Weights of a small contrastive image-text model: encoder patch size [2, 2].
Rows from block 7 of the image encoder of a small contrastive image-text model, named by matrix and row number. Rows with one number belong to one neuron. Each number is 50 + 10 x the weight over its row's rms, rounded and kept within 0 to 99. All counts start at 0.
Before each neuron's rows are labels from the 100 images, of 14976, where the neuron reaches its highest value: "top examples" is what is common among them; "peak on" is the class under the peak. Only what is clearly more common there than usual is listed. The data: simulated telescope pictures of galaxies. In brackets: how many of the 100.
# fc1: MLP up (encoder.blocks.7.mlp.fc1.weight, 512x128), inputs 0-63
# fc2: MLP down (encoder.blocks.7.mlp.fc2.weight, 128x512, transposed), outputs 0-63

top examples: bright star with spikes (100); irregular (26)
peak on: galaxy (64)
fc1.229:69 54 50 59 62 50 60 46 49 30 59 39 55 52 33 52 65 69 59 34 43 44 48 63 42 64 52 46 46 60 29 40 54 46 65 56 56 38 54 36 45 37 50 63 48 47 61 48 58 33 37 52 60 61 63 40 53 55 53 46 40 53 45 48
fc2.229:54 58 45 30 55 50 53 44 53 36 40 43 64 45 45 41 53 57 41 47 47 42 45 55 55 43 42 38 53 60 59 50 37 44 53 44 50 39 53 62 55 40 47 47 43 54 37 45 54 71 50 51 46 47 61 62 34 41 76 58 69 69 46 60

top examples: many-armed spiral (63); winding: anticlockwise outward (52); winding: clockwise outward (43); two-armed spiral (32)
peak on: galaxy (48)
fc1.490:60 64 54 45 54 47 39 58 55 47 28 62 58 39 44 59 50 50 44 32 52 51 56 55 47 46 51 36 78 37 54 35 52 61 25 50 43 61 56 43 52 48 60 52 52 55 48 56 47 64 44 44 43 59 42 58 43 55 45 53 31 51 42 59
fc2.490:57 50 55 48 46 53 32 60 64 62 38 34 51 49 52 44 71 46 36 55 47 54 49 45 44 60 65 50 46 42 56 44 61 49 53 36 45 46 58 51 38 51 50 56 59 56 42 39 51 42 65 55 39 65 37 48 44 50 26 37 54 52 61 50

top examples: edge-on disc (99)
peak on: galaxy (99)
fc1.246:48 63 47 50 42 32 64 42 65 51 54 27 48 65 48 46 50 51 59 35 42 52 43 62 34 48 31 50 44 47 51 45 41 58 36 43 61 53 65 40 47 55 63 43 41 42 55 56 50 63 47 43 51 50 39 53 45 71 55 46 52 38 61 54
fc2.246:43 38 53 53 47 49 38 67 42 49 48 46 52 48 47 41 46 39 44 45 71 57 64 53 59 49 31 71 46 49 49 43 51 76 71 51 52 32 40 44 33 43 50 40 71 44 55 45 48 27 53 47 64 53 57 48 42 43 38 50 43 51 50 47

top examples: bright star with spikes (86); flattened elliptical (83)
peak on: galaxy (95)
fc1.104:50 58 42 43 27 61 64 23 61 51 36 35 38 47 49 46 50 49 52 34 54 55 51 46 59 40 70 56 44 64 44 38 47 57 53 63 58 71 45 47 40 56 34 53 69 46 08 55 38 67 47 49 47 34 44 32 57 57 50 42 47 54 41 47
fc2.104:41 56 46 55 42 56 49 48 40 55 53 43 52 59 37 54 57 68 31 59 72 48 40 51 62 46 53 57 28 56 64 46 50 56 38 54 52 52 62 51 64 61 62 36 41 44 52 46 42 44 57 59 45 46 30 54 41 57 50 36 34 60 53 43

top examples: star cluster (30); merging pair (29); lensed arc (27)
peak on: galaxy (44)
fc1.326:48 54 54 52 59 35 56 58 53 46 29 47 69 53 63 69 30 50 60 49 59 71 48 74 48 50 33 60 49 45 23 44 40 59 43 52 35 46 61 53 76 44 54 58 46 55 47 44 55 48 44 55 51 38 49 56 57 52 61 51 44 50 49 48
fc2.326:38 63 38 63 62 43 64 52 60 61 51 51 41 54 45 38 49 39 39 47 59 64 51 41 57 46 52 45 44 50 73 61 66 49 55 50 37 46 50 65 34 40 48 58 55 60 32 47 36 43 59 51 40 54 61 64 51 50 35 40 61 60 71 61

top examples: irregular (100); bright star with spikes (79)
peak on: galaxy (100)
fc1.497:59 62 33 45 43 74 71 52 52 56 39 39 60 58 56 43 47 53 49 49 33 54 77 52 62 61 40 49 52 56 56 48 41 62 65 65 49 35 43 50 49 50 61 48 45 51 48 32 55 35 42 54 61 36 52 41 56 60 64 41 46 47 74 42
fc2.497:49 45 60 67 61 39 44 54 36 63 48 54 44 68 39 58 41 39 52 47 48 32 55 42 55 33 39 48 47 45 41 48 55 32 51 45 65 50 58 41 72 35 45 50 41 70 42 60 51 56 51 37 47 54 67 45 44 49 70 53 54 40 51 41

top examples: lensed arc (100)
peak on: galaxy (62)
fc1.336:41 52 39 53 39 49 62 52 82 51 40 40 63 44 68 51 62 52 19 33 46 61 59 68 31 45 51 57 58 46 56 50 54 49 41 42 44 44 33 57 68 61 49 64 35 42 62 42 38 49 55 61 76 43 31 59 57 68 55 46 42 56 66 45
fc2.336:57 43 57 56 55 41 34 50 46 56 52 56 48 67 50 42 42 44 60 28 30 40 49 49 48 64 44 46 42 60 43 63 43 58 63 68 46 48 68 53 61 51 44 37 45 44 39 65 43 53 60 55 56 44 62 46 57 33 29 61 62 25 52 40

top examples: bright star with spikes (98)
peak on: galaxy (60)
fc1.19:57 48 44 42 62 44 56 43 54 56 59 66 46 47 70 45 51 54 59 45 23 44 51 59 45 65 49 57 44 49 30 39 47 29 37 52 45 47 71 41 47 53 43 45 72 51 52 56 51 45 59 49 57 39 41 53 56 47 45 58 45 45 57 36
fc2.19:52 59 54 51 39 35 46 50 59 40 20 40 62 55 55 30 65 43 43 55 54 52 50 60 41 29 35 50 60 47 41 38 51 47 61 38 38 51 47 67 53 41 50 57 60 56 55 49 63 46 53 69 40 54 58 53 61 52 59 72 56 42 49 44

top examples: edge-on disc (100)
peak on: galaxy (95)
fc1.384:58 56 45 43 54 39 48 43 50 48 38 38 35 42 61 57 49 42 48 50 63 54 65 55 47 70 43 37 60 48 32 59 49 57 30 50 52 44 31 48 36 48 58 47 48 56 37 38 59 42 32 39 48 55 67 50 49 48 27 55 45 43 60 62
fc2.384:56 48 39 46 59 49 63 44 46 56 32 44 65 68 43 42 45 51 57 61 48 46 60 44 50 54 42 54 48 59 48 56 48 47 46 72 39 51 59 55 54 61 27 53 51 32 58 45 47 49 65 45 49 49 39 51 57 41 47 49 57 59 59 47

top examples: two-armed spiral (100); tilted (57); winding: clockwise outward (54); winding: anticlockwise outward (46)
peak on: galaxy (100)
fc1.22:70 56 43 41 45 44 51 55 55 41 44 59 39 41 34 53 46 41 61 38 44 46 50 60 74 35 49 51 53 52 43 59 53 57 30 61 56 51 53 58 50 50 63 44 46 52 53 56 41 48 61 45 66 65 41 44 45 70 58 44 34 30 56 36
fc2.22:64 58 46 60 65 42 57 51 47 31 63 40 53 70 41 48 49 44 61 49 62 72 67 43 49 47 60 33 40 39 51 42 67 62 35 46 48 43 51 42 60 60 33 49 50 52 31 54 49 44 48 59 55 47 60 46 42 37 55 55 40 45 50 52

top examples: many-armed spiral (100); winding: clockwise outward (51); winding: anticlockwise outward (49); tilted (43)
peak on: galaxy (67)
fc1.30:43 59 46 68 45 71 51 49 56 52 47 39 61 56 41 61 54 34 52 46 43 58 46 39 44 37 42 58 65 37 61 32 56 50 51 35 49 65 46 53 48 48 62 49 46 50 54 55 44 40 48 50 37 44 52 51 74 51 51 39 38 49 55 64
fc2.30:48 35 50 40 60 71 55 42 45 46 57 48 55 38 50 66 34 66 30 41 53 55 49 60 39 35 56 47 43 66 46 65 43 66 44 61 43 45 59 52 62 57 41 52 51 40 43 49 47 60 49 53 43 59 65 65 41 43 57 54 40 50 50 56

top examples: barred spiral (81); tilted (52); winding: anticlockwise outward (48); winding: clockwise outward (33)
peak on: galaxy (66)
fc1.166:62 65 51 38 45 51 51 26 69 72 60 48 52 46 35 45 39 63 55 39 63 37 35 56 39 48 41 54 46 47 52 49 51 41 47 55 48 50 57 39 67 52 45 46 44 32 57 38 32 35 62 39 63 61 74 57 50 32 47 56 32 61 45 54
fc2.166:60 55 55 42 53 51 42 51 47 44 39 29 49 40 66 47 58 57 50 31 47 65 49 46 37 62 45 53 29 51 47 39 55 56 28 29 51 60 46 33 41 34 57 49 48 50 36 51 54 56 52 42 51 39 48 57 50 66 62 53 54 57 57 72

top examples: many-armed spiral (86); winding: anticlockwise outward (54); winding: clockwise outward (45)
peak on: galaxy (97)
fc1.362:53 61 46 52 55 46 52 38 44 55 39 52 47 42 39 44 36 37 55 37 44 68 57 58 30 56 47 57 45 58 30 43 42 56 60 47 45 64 72 28 47 36 51 40 21 49 63 50 39 51 44 48 48 52 55 54 55 58 69 52 47 44 67 56
fc2.362:65 43 45 61 55 51 58 35 35 61 42 41 52 57 47 49 45 47 67 31 55 50 28 65 51 44 45 52 53 60 41 42 58 52 40 62 47 48 44 71 43 44 36 54 50 64 40 55 57 50 55 44 58 51 42 49 57 46 38 49 54 57 38 41

top examples: two-armed spiral (60); merging pair (40); winding: clockwise outward (32)
peak on: galaxy (100)
fc1.273:49 67 81 34 40 38 49 61 69 50 49 43 49 47 29 57 43 44 62 51 34 55 36 37 50 37 55 54 71 55 43 49 41 37 69 44 43 46 45 49 41 51 46 50 56 56 52 65 42 59 53 56 49 54 50 68 46 32 49 52 43 55 45 37
fc2.273:63 42 34 61 57 57 50 32 48 63 37 37 50 48 55 59 57 60 33 42 69 52 52 43 41 55 39 65 35 48 45 58 51 53 37 57 55 47 42 51 61 58 44 53 54 48 56 44 43 59 58 51 59 39 41 35 63 58 48 50 42 60 38 57

top examples: irregular (100)
peak on: galaxy (100)
fc1.448:52 60 50 48 61 61 69 45 55 58 55 39 53 56 46 49 39 42 61 64 45 50 48 47 51 53 41 47 51 61 37 39 43 49 49 27 83 44 40 48 52 50 40 37 46 56 54 57 61 34 54 60 35 39 44 68 71 42 57 55 51 58 60 55
fc2.448:49 49 60 67 61 42 49 38 36 42 43 53 34 63 66 55 63 61 40 61 39 47 45 64 47 51 41 55 67 51 42 41 54 56 58 62 55 37 50 66 68 48 49 69 45 40 51 59 44 42 52 55 46 42 46 38 62 73 56 41 51 36 36 40

top examples: bright star with spikes (73); star cluster (44); merging pair (42)
peak on: galaxy (70)
fc1.29:42 48 54 43 40 65 48 31 48 50 37 43 53 50 57 61 53 45 35 69 53 67 63 60 52 48 43 41 57 39 36 37 43 56 36 53 59 78 55 43 34 41 74 42 38 48 48 39 74 48 39 42 29 40 51 38 51 60 55 46 55 72 44 48
fc2.29:51 74 61 42 55 49 49 70 48 42 31 57 40 51 72 41 44 52 44 53 58 29 56 51 54 52 36 54 60 57 48 64 37 47 52 38 43 41 55 55 68 55 52 61 48 48 56 51 46 59 46 67 58 49 47 47 61 43 40 38 53 37 50 33

top examples: lensed arc (100)
peak on: galaxy (99)
fc1.288:49 39 57 47 49 66 74 64 41 40 53 43 56 43 67 67 54 53 39 48 57 68 60 56 50 62 58 67 58 53 44 34 42 58 64 58 39 39 49 51 52 43 68 32 44 46 51 46 60 55 66 39 61 50 31 54 52 43 52 47 52 35 52 45
fc2.288:48 59 58 44 51 63 61 44 60 63 54 67 61 43 63 48 48 35 34 37 45 56 62 50 55 47 52 46 35 62 51 49 42 38 39 52 42 41 52 59 57 49 50 44 31 54 53 59 53 42 52 69 54 41 61 45 60 58 48 63 43 44 37 67

top examples: edge-on disc (45); flattened elliptical (29)
peak on: galaxy (100)
fc1.133:50 43 55 49 70 44 55 30 55 61 42 48 49 65 51 66 51 79 55 55 53 55 51 23 47 47 42 60 43 54 45 48 53 55 40 43 51 40 47 32 45 47 57 63 37 45 52 42 56 55 59 44 65 58 41 36 44 41 53 48 53 72 40 51
fc2.133:42 43 54 30 50 59 37 72 53 43 30 55 56 64 40 33 49 58 73 41 52 49 55 52 53 51 50 44 57 56 36 33 36 46 59 50 47 42 47 41 52 46 59 50 61 39 42 39 56 55 66 49 45 37 60 52 48 54 63 40 52 40 46 43

top examples: many-armed spiral (54); merging pair (40); winding: anticlockwise outward (33)
peak on: galaxy (98)
fc1.285:45 37 46 47 45 56 45 37 43 38 35 50 57 60 64 55 58 58 64 44 46 59 55 52 49 35 55 56 62 48 47 63 70 36 55 47 29 56 44 45 62 58 48 38 51 54 48 54 61 49 56 45 51 44 29 61 60 41 68 53 44 25 57 47
fc2.285:45 51 58 60 55 54 46 42 52 41 48 40 56 70 49 42 38 65 52 42 58 65 60 32 42 55 45 40 75 68 54 64 41 49 43 44 52 48 55 34 39 47 42 66 47 60 51 42 55 49 42 38 50 40 42 49 40 44 46 42 55 43 37 41

top examples: many-armed spiral (100); winding: anticlockwise outward (55); winding: clockwise outward (45); tilted (43)
peak on: galaxy (100)
fc1.44:49 55 34 64 50 71 51 30 58 39 46 38 43 47 55 69 61 51 58 65 42 37 58 65 63 51 47 64 53 51 42 46 38 41 52 45 48 69 51 43 55 36 65 33 36 41 41 40 45 49 50 67 48 30 60 37 42 49 63 24 60 47 44 56
fc2.44:38 43 48 50 50 57 58 58 80 41 38 38 45 42 48 56 65 45 45 56 56 50 42 46 47 60 42 40 35 52 61 69 53 42 53 56 66 42 53 49 49 28 56 56 50 49 42 70 49 46 50 46 41 42 48 47 62 59 53 57 35 42 56 51

top examples: two-armed spiral (99); tilted (62); winding: anticlockwise outward (59); winding: clockwise outward (40)
peak on: galaxy (51)
fc1.21:68 62 35 54 49 44 60 59 49 55 57 53 44 46 42 52 46 44 47 41 39 52 54 47 69 42 52 38 35 39 50 67 55 50 39 50 34 36 51 59 28 42 50 60 43 53 40 73 66 54 34 50 46 59 49 50 38 51 54 32 31 55 46 66
fc2.21:33 39 53 50 53 50 46 44 51 55 60 49 56 52 48 63 45 46 49 75 40 50 43 50 36 55 38 47 52 55 57 26 48 58 40 60 58 43 41 50 55 49 39 37 69 55 45 47 24 39 61 40 55 69 50 53 26 49 55 61 56 49 59 52

top examples: lensed arc (100)
peak on: galaxy (47)
fc1.238:63 42 35 57 35 60 49 49 51 67 48 45 53 52 51 44 52 54 47 36 57 63 32 65 55 41 40 45 46 64 49 51 51 40 51 48 49 67 35 60 44 66 55 28 67 40 35 37 43 54 46 46 46 35 54 52 64 63 41 40 48 58 46 49
fc2.238:44 67 53 51 48 53 60 31 57 45 56 50 40 34 53 61 57 46 52 50 54 32 39 43 42 49 56 42 54 45 46 60 38 48 56 51 40 61 61 60 30 49 62 45 63 51 59 60 62 48 55 59 52 47 43 61 48 65 43 49 35 30 39 48

top examples: irregular (100); bright star with spikes (76)
peak on: galaxy (100)
fc1.215:63 55 58 69 49 49 63 37 47 57 59 34 45 45 56 48 54 58 57 57 14 46 62 56 61 66 50 47 55 25 59 40 50 47 54 41 67 50 47 52 61 42 44 50 36 41 62 49 47 38 46 51 48 41 55 57 47 47 41 42 38 55 49 46
fc2.215:56 39 46 63 59 48 66 34 43 47 53 66 40 57 59 53 45 59 29 52 49 44 32 56 48 54 41 48 60 37 41 38 56 65 52 48 75 49 47 46 51 27 47 44 55 42 53 44 59 53 73 52 44 33 50 63 63 54 48 31 44 39 29 34

top examples: lensed arc (92)
peak on: galaxy (48)
fc1.177:61 51 43 58 39 36 56 44 63 65 47 64 52 39 55 45 61 52 40 56 38 34 36 63 54 48 55 43 63 49 45 58 62 56 62 71 57 32 45 60 54 47 35 47 56 65 51 55 61 71 39 43 53 63 41 62 62 43 47 46 49 41 61 52
fc2.177:43 41 55 66 74 54 54 52 46 52 45 71 56 60 55 40 43 46 69 46 45 50 53 48 52 26 43 51 54 65 38 55 42 40 45 38 53 47 48 53 42 55 46 32 66 46 51 57 36 45 50 44 55 55 48 53 57 65 43 48 50 53 65 61

top examples: edge-on disc (79)
peak on: galaxy (82)
fc1.433:48 55 31 72 50 40 65 49 45 42 67 38 56 43 57 59 80 65 47 52 56 42 38 48 48 65 49 30 60 45 43 63 46 45 52 47 49 49 57 49 74 71 44 37 52 54 53 43 38 50 49 48 44 49 65 59 51 40 50 60 46 51 75 57
fc2.433:53 53 55 36 65 38 43 50 51 44 38 65 72 49 64 50 38 48 52 32 64 48 46 63 53 50 53 63 31 43 42 47 56 35 68 57 61 48 40 42 37 64 47 55 45 31 30 63 51 43 53 44 60 41 48 51 53 72 43 44 52 55 49 75

top examples: bright star with spikes (67); flattened elliptical (36); two-armed spiral (26)
peak on: galaxy (100)
fc1.352:65 57 39 46 66 63 77 54 57 35 40 46 44 60 61 37 69 64 41 50 40 42 42 53 56 49 52 37 35 52 59 40 41 44 62 55 50 49 55 54 43 43 43 66 38 60 59 46 63 43 60 52 57 65 38 35 51 40 45 47 55 43 48 73
fc2.352:42 40 51 40 61 57 59 42 58 59 58 53 40 28 46 40 53 44 44 43 34 49 60 51 46 52 48 47 51 56 48 65 58 68 44 39 62 56 46 47 51 63 65 48 51 59 54 57 43 38 37 65 47 46 53 62 56 64 54 40 55 47 55 34

top examples: merging pair (94)
peak on: galaxy (98)
fc1.137:37 67 48 61 59 44 54 47 59 67 57 56 44 58 42 49 47 46 58 23 45 43 53 34 71 58 61 44 62 69 52 60 41 49 42 33 66 55 70 52 48 58 46 47 50 37 57 43 59 51 52 67 40 52 33 64 40 67 51 37 48 34 42 42
fc2.137:47 46 63 52 63 41 52 55 70 70 44 51 81 41 40 72 29 46 51 41 73 63 23 59 51 61 41 54 51 40 45 48 56 52 57 37 51 46 64 48 54 44 53 49 33 67 56 38 58 32 59 63 60 29 49 52 62 41 42 46 60 52 62 60

top examples: two-armed spiral (80); winding: clockwise outward (52); tilted (38)
peak on: galaxy (96)
fc1.508:65 65 43 48 47 55 52 39 52 52 46 76 44 46 55 47 48 46 38 58 53 50 56 40 54 61 38 54 62 26 66 60 45 48 71 61 50 41 50 36 44 51 71 54 44 50 36 57 48 69 66 64 44 34 50 37 49 39 69 50 52 54 51 49
fc2.508:48 52 56 32 55 40 47 43 46 50 50 58 43 53 50 59 47 54 48 53 39 47 56 61 61 40 50 47 77 73 40 41 43 46 49 28 45 42 45 40 58 70 60 50 32 53 53 42 67 59 45 48 58 61 53 58 55 59 46 45 47 63 46 52

top examples: lensed arc (100)
peak on: galaxy (100)
fc1.450:67 60 43 52 57 57 61 44 36 47 53 50 64 63 50 46 57 64 44 53 55 47 30 54 45 40 40 53 46 33 41 37 53 47 50 54 44 50 60 55 50 51 44 47 58 44 34 56 50 70 54 43 49 48 48 46 58 40 62 47 33 44 39 56
fc2.450:60 72 59 44 56 52 52 54 47 60 67 43 57 58 51 54 44 32 56 46 61 49 67 78 48 48 61 40 48 49 41 29 30 44 56 34 35 58 61 35 49 44 50 50 50 48 56 45 55 55 29 50 37 59 51 57 49 46 52 59 52 49 75 52

top examples: star cluster (100)
peak on: galaxy (72)
fc1.400:60 47 40 40 66 50 73 35 55 38 41 45 58 58 51 58 51 41 34 44 43 71 40 53 60 60 35 48 52 44 42 49 41 54 52 64 43 46 56 41 58 39 45 53 48 78 53 37 48 53 43 31 46 53 72 43 26 59 58 54 50 60 55 62
fc2.400:55 69 47 72 53 55 65 53 48 47 49 49 60 50 52 52 52 44 37 41 56 50 39 64 50 38 33 61 43 33 42 43 52 46 68 51 39 52 43 56 40 48 67 43 61 42 49 44 47 36 54 35 38 68 46 49 43 75 43 47 50 68 24 57

top examples: bright star with spikes (65); tilted (55); ring galaxy (47); barred spiral (45)
peak on: galaxy (67)
fc1.203:55 56 25 54 59 70 65 51 54 39 44 59 43 50 26 15 56 64 46 49 43 42 45 68 43 48 61 53 56 52 45 35 31 44 49 50 53 51 44 44 51 54 44 35 40 56 40 64 40 49 53 52 55 48 52 44 49 49 59 51 48 33 56 47
fc2.203:51 51 55 39 45 38 26 44 57 56 57 36 71 47 53 36 33 33 53 46 42 51 45 39 54 42 57 54 54 44 50 41 47 56 41 58 43 42 39 51 68 40 55 52 50 53 78 47 56 47 52 45 61 54 50 54 60 55 50 57 51 48 50 45

top examples: edge-on disc (100)
peak on: galaxy (90)
fc1.265:60 38 51 43 53 55 68 22 39 27 34 28 61 58 57 45 56 58 47 39 43 44 52 35 52 56 49 53 54 51 51 44 52 51 55 39 37 43 40 38 56 50 49 53 58 54 45 53 51 38 55 52 50 44 71 49 35 46 49 33 40 48 64 69
fc2.265:42 53 39 41 55 33 49 45 35 49 33 53 64 55 59 57 56 58 55 51 60 55 32 61 60 64 47 53 49 63 56 40 63 51 36 50 42 42 54 58 41 48 42 32 47 44 31 46 39 66 50 49 49 39 40 54 67 46 42 46 47 53 57 46

top examples: star cluster (67); ring galaxy (33)
peak on: galaxy (44)
fc1.196:57 49 42 61 56 49 31 53 80 54 55 38 52 52 60 67 67 46 51 66 32 29 40 65 43 56 42 59 57 42 46 48 56 47 60 56 50 58 41 39 63 34 38 36 43 57 45 28 52 42 56 50 40 46 57 53 38 60 52 64 47 52 54 44
fc2.196:72 57 41 54 41 65 57 44 44 61 58 47 51 56 56 39 49 61 38 49 66 53 46 42 33 47 57 53 69 41 39 39 55 39 58 43 49 56 66 45 58 55 54 38 66 54 68 64 50 55 45 48 56 49 41 45 41 58 40 28 47 56 46 41

top examples: edge-on disc (96)
peak on: galaxy (83)
fc1.123:38 33 41 49 56 20 53 42 40 54 37 47 54 63 45 48 61 48 51 50 60 46 47 54 59 54 38 47 50 40 56 53 54 44 52 29 50 43 59 55 45 84 53 52 54 45 55 52 62 62 44 42 57 41 62 61 57 65 37 61 43 62 49 62
fc2.123:64 74 46 37 47 54 48 43 64 45 51 32 35 57 44 58 58 63 72 39 54 43 57 64 61 64 43 43 55 52 54 40 35 61 54 53 40 56 65 48 36 39 53 58 37 46 30 34 57 43 46 51 50 51 34 56 44 43 60 48 51 30 53 52

top examples: merging pair (67); ring galaxy (32)
peak on: galaxy (83)
fc1.223:47 68 55 48 57 49 52 50 53 45 55 47 57 65 56 54 51 37 55 44 54 51 51 58 63 55 37 52 59 58 43 49 34 49 39 30 45 48 73 56 55 52 44 49 57 45 46 53 63 57 50 67 37 46 45 50 58 67 55 49 64 67 39 36
fc2.223:71 48 49 51 38 39 51 50 53 49 35 52 67 56 23 54 48 42 33 45 55 50 39 58 32 50 53 57 47 64 38 44 54 55 41 62 55 32 51 42 41 43 59 55 51 54 49 45 43 51 32 49 66 56 55 58 59 51 41 34 61 43 36 63

top examples: barred spiral (99); winding: clockwise outward (58); tilted (47); winding: anticlockwise outward (41)
peak on: galaxy (46)
fc1.360:34 44 48 39 44 52 49 43 68 55 36 49 61 18 44 45 57 57 55 63 65 50 66 63 51 50 36 49 55 57 56 40 56 65 25 56 56 39 49 40 49 45 55 41 44 42 28 44 44 51 43 65 46 37 43 49 46 41 48 51 48 41 58 63
fc2.360:49 51 24 49 54 64 68 56 67 40 40 51 52 47 70 62 66 58 49 44 49 43 44 49 59 51 51 43 37 40 41 42 29 32 49 66 40 52 50 66 58 62 34 61 53 54 54 37 45 55 34 49 56 52 53 47 59 50 41 50 46 48 54 50

top examples: two-armed spiral (89); winding: anticlockwise outward (47); tilted (42); winding: clockwise outward (42)
peak on: galaxy (87)
fc1.36:52 32 42 47 50 42 77 38 39 38 45 52 55 63 52 39 54 66 47 45 58 41 64 46 44 52 57 53 53 45 52 44 52 59 47 52 36 60 54 47 25 40 53 60 38 41 47 55 33 80 57 44 57 51 47 51 47 33 35 48 42 50 69 50
fc2.36:24 59 34 39 46 56 53 54 48 59 50 33 33 35 62 55 58 45 57 48 35 64 47 29 56 50 63 66 56 47 47 46 74 39 54 51 54 60 45 52 45 57 40 55 58 34 53 37 48 37 35 59 27 35 50 49 48 52 68 57 50 47 51 48

top examples: merging pair (98)
peak on: galaxy (99)
fc1.354:45 55 46 64 62 48 39 46 46 52 42 53 48 56 66 54 48 57 41 66 71 35 38 54 37 56 45 42 46 68 60 52 47 57 59 47 50 55 51 41 35 53 45 52 58 51 48 51 75 55 69 43 63 62 63 62 49 59 56 50 33 52 50 41
fc2.354:53 46 32 38 55 61 33 56 59 61 49 31 35 42 42 60 34 58 23 44 56 61 54 31 43 54 47 44 36 65 48 42 39 60 66 29 44 60 57 67 43 49 48 47 48 48 36 44 45 50 64 54 55 46 45 57 46 54 62 46 55 52 53 54

top examples: edge-on disc (98)
peak on: galaxy (100)
fc1.342:27 63 50 61 62 37 54 37 46 44 60 36 51 37 53 56 60 44 45 39 25 43 46 27 64 68 46 51 52 45 60 71 44 45 43 40 51 53 68 54 37 46 51 58 53 49 38 44 45 56 51 48 56 48 50 42 54 38 51 64 35 31 53 42
fc2.342:55 54 25 59 42 34 43 59 39 61 56 42 53 53 42 64 32 46 53 65 59 54 53 54 56 49 35 44 51 44 61 43 61 46 41 49 44 47 43 41 43 59 61 51 49 45 38 55 43 61 47 52 57 44 42 59 37 40 60 53 35 63 41 70

top examples: bright star with spikes (95); many-armed spiral (31)
peak on: galaxy (99)
fc1.300:40 56 52 43 37 44 56 44 30 48 42 35 60 46 66 40 36 41 48 53 63 38 39 60 70 86 37 49 65 63 40 50 38 65 59 60 53 36 65 58 54 41 67 57 62 52 43 40 43 48 62 42 51 43 41 58 68 45 59 46 43 63 57 43
fc2.300:64 51 44 48 48 41 43 59 58 60 54 51 69 54 60 65 48 53 55 46 55 51 36 55 58 48 52 57 38 31 50 29 52 44 58 39 57 53 21 55 43 51 49 62 61 50 54 43 56 52 31 48 46 67 53 52 49 66 72 52 60 47 53 64

top examples: barred spiral (65); tilted (54); small (50); winding: clockwise outward (40)
peak on: galaxy (100)
fc1.418:44 56 64 44 56 47 31 48 29 51 37 55 43 61 63 54 63 47 53 48 52 51 42 50 57 58 60 29 57 30 53 44 53 61 51 57 61 54 62 53 40 59 61 51 57 49 39 42 65 54 40 67 53 54 60 39 45 48 53 53 40 39 49 55
fc2.418:37 51 39 28 38 36 52 63 65 33 53 42 62 50 51 19 62 49 59 44 60 57 50 55 48 46 54 49 51 56 56 35 48 28 45 42 50 65 59 41 48 57 45 46 50 37 55 62 46 47 49 44 43 58 41 67 57 64 49 70 42 53 41 55